Weights of a small encoder-decoder audio transcriber.
Training: muon at rate 0.0093, 20300 steps, batches of 64.
Rows from block 4 of the audio encoder of a small encoder-decoder audio transcriber, named by matrix and row number. Each number is 500 + 50 x the weight over its row's rms, rounded and kept within 0 to 999. All counts start at 0. Numbers have three digits each.
After each channel's rows are labels from the 100 clips, of 14976, where the channel reaches its highest value: "responds to" is what is common among them. Only what is clearly more common there than usual is listed. The data: phrases spoken by 400 fixed synthetic voices.
# conv: width-3 conv, dilation 3 (encoder.blocks.4.conv.weight, 384x384x3, each kernel summed), inputs 128-191

conv.144:574420549537465570502500505548495469625508404474550493507460396464589504512539465511514438419419528470496428388450484562455500581539497494472511482480507495519440459520578447488498485407488503
responds to: /ʃ/

conv.197:495451487531523480454497509506618340545516435463498562508451529535468419524529506480549475613470522589581447427504489459499499472513477589459505518510493466443487505419448451485492561505405553
responds to: /ʃ/; /tʃ/

conv.271:452446466439476446422479524452453524520467496451508443485570566579480501412474537464525445497557488427505391523471531453523516479590527469512457612604455406552476461479547497468507542570565449
responds to: /ʃ/; /tʃ/

conv.243:581490554476547464531501552422513444474527520490526508518526321494453458485397492523487437436437518433500520487482521433440454480510484464424458472443480464465541543488452370479475490459420511
responds to: reverberation

conv.27:525465516507529539386565514516520431456483412529438491488500496507594506530512564596518445529331512448444496519517496477481527494465545473589468559469511374538538464494526561440501524572493526
responds to: /ð/; /ʌ/; clipping

conv.335:540539493554436516453593514493502454441521514543458445480565563476525421449587393512535451486547495431514464468498448550417506528503501560473539460484565425480490548472515510514540510471593600
responds to: /eɪ/

conv.332:412497498462533493484468442440421542521495535441444475462521549546502521458472530459520478482599454625531499548563492530536524453570520486540437572542445521461575500451527569494441606503503459
responds to: /ð/

conv.21:503583395531521564544565510528530488431503446475417514530511456501500468540467519544481522441502572454460571407537484522529464489456457527538579595517505450457458459495453501498517408519436569
responds to: reverberation; /k/

conv.104:522460461522487490558555529545467550427490478485435567466553533522493497441451442521472515411474527457450509472504532499439480413533459437471538446457584535552401512563533577478542458585529364
responds to: /eɪ/; /ə/; text has "today"; fast speaker

conv.166:485469508477534544640510526412399458447469489459516495616427518449488480573487593425594536563486461584554473467567593470552501453536465512488522467512514485534474503503541474418483484465452513
responds to: /ɑ/; text has "watched"

conv.251:435517514517505490543541499502564512613473435474525527443548505541472474457526489374516547636525439499485531506515487477486469471503486422497537517493486634558465493487474509574456547498426530
responds to: /ɑ/; /m/; /v/; /u/

conv.218:486561545516557539413407479557478501471434489530491564569528595534547516375519412476537432545402600515596469542554485555564469549460476452423448530589443549327505484507443508481537487467394471
responds to: /ʃ/

conv.245:524529546531468485664558509485446487444488508534523465490456378510409554491450557517502532494461480541467563493557659479504515450497547495424550491484472484568419518491430579493484510459551572
responds to: /ð/

conv.129:450504493364526455527543449552474496493493415534447548398490436592649439534506497467488556418464482401472556444472415513519604475589466526508554530540566513527442547480432543483442484583511540
responds to: reverberation; white noise

conv.192:602518531489525451536421577460563571503551474459507532432565421552526432503553552503524565526381581473442534437536518528489522515434458462567499489479468486510431466498459561478530488513568548
responds to: /ɑ/

conv.59:475459386502438461502531531619530463422437442447471451514499602469471490533559430493508425462530485391438413467547476499469447476471509450523518450493477464468463404519527429514504495487554460
responds to: /ɑ/

conv.156:459455501461516539418568450530435472438454533503507499465494395470522465448475514425569561544461473426479583564478410544384451510496435471460458494501517532488460551514487532464607525471496508
responds to: reverberation

conv.62:515475370469491506491449540466494497515488523518532466458419423466496528445507454505534450520459562536509628470552493532576439486533542437461418505430377517499450533586535549564478458445514459
responds to: reverberation

conv.69:563486446502537503409432578605535448512461531492496543426537446539551480491445556471432573487540546455528569501495527499458572459548417472495455504501482515465527549485550495548478459509512560
responds to: /ʃ/; /ʊ/; /dʒ/

conv.80:499462530538474475484515463442475532464538553462468524451537510394503459605457490517521577366463543473573555479519529599416440562442391422481399519579582534470512531486484569481481433514487552
responds to: /eɪ/

conv.283:504505452426379445550594489478476464448492500421541464584510503397505529437509549560484499452494557519560459467515514522525438455478499436519396561467558453525529548496588550482485536451619456
responds to: /ʃ/

conv.154:479474447454472464541479485448506515537450538438453420482467524546545572586497455528592500444445391515544536481381407535592495487525597465530481525523498436409561498567569481432475524491496510
responds to: /ɑ/

conv.88:515498462556465407466469440474446527421486506508492559534517441464518566521537505481481499490522527528499494602478512415443510491562507432410447483457461535530421444484454388533530455573447437
responds to: /ð/

conv.58:471491500522567477539459442502490568444439509427494446506463495470431549503464493514505565492511506430517523479458475427437508421494447470469488551344472480462478566563395484518473548490475488
responds to: reverberation

conv.296:542539523506518511582556538509464613450440447492522536449506512490537475461498541453461553503491540483486502520447338495472454539410518524480531498494457477446439523476461510492513402444504526
responds to: /ɑ/; /k/; /ə/; /m/

conv.244:450464422496527518498478514495524489524476473446560563433495545457539477586563547478445555488510490446374571579412445548418562469440521484450445393558472622467417450354471515488483549537518529
responds to: /ð/

conv.195:512494426447493407479526525464478510554494364490492537474462501420600559469523539552529507573460533510620452514553555421584445490466465521535574477474534396575510503563446477455568535559489553
responds to: /ɑ/

conv.249:397496505532552515513512510446520438516482501406465474477523530462543563470407428429526573551519498556466505498560536480499513512517497474560536517551441513442504504585506481466528561550463483
responds to: /ʃ/; /ʊ/; /j/; /ʒ/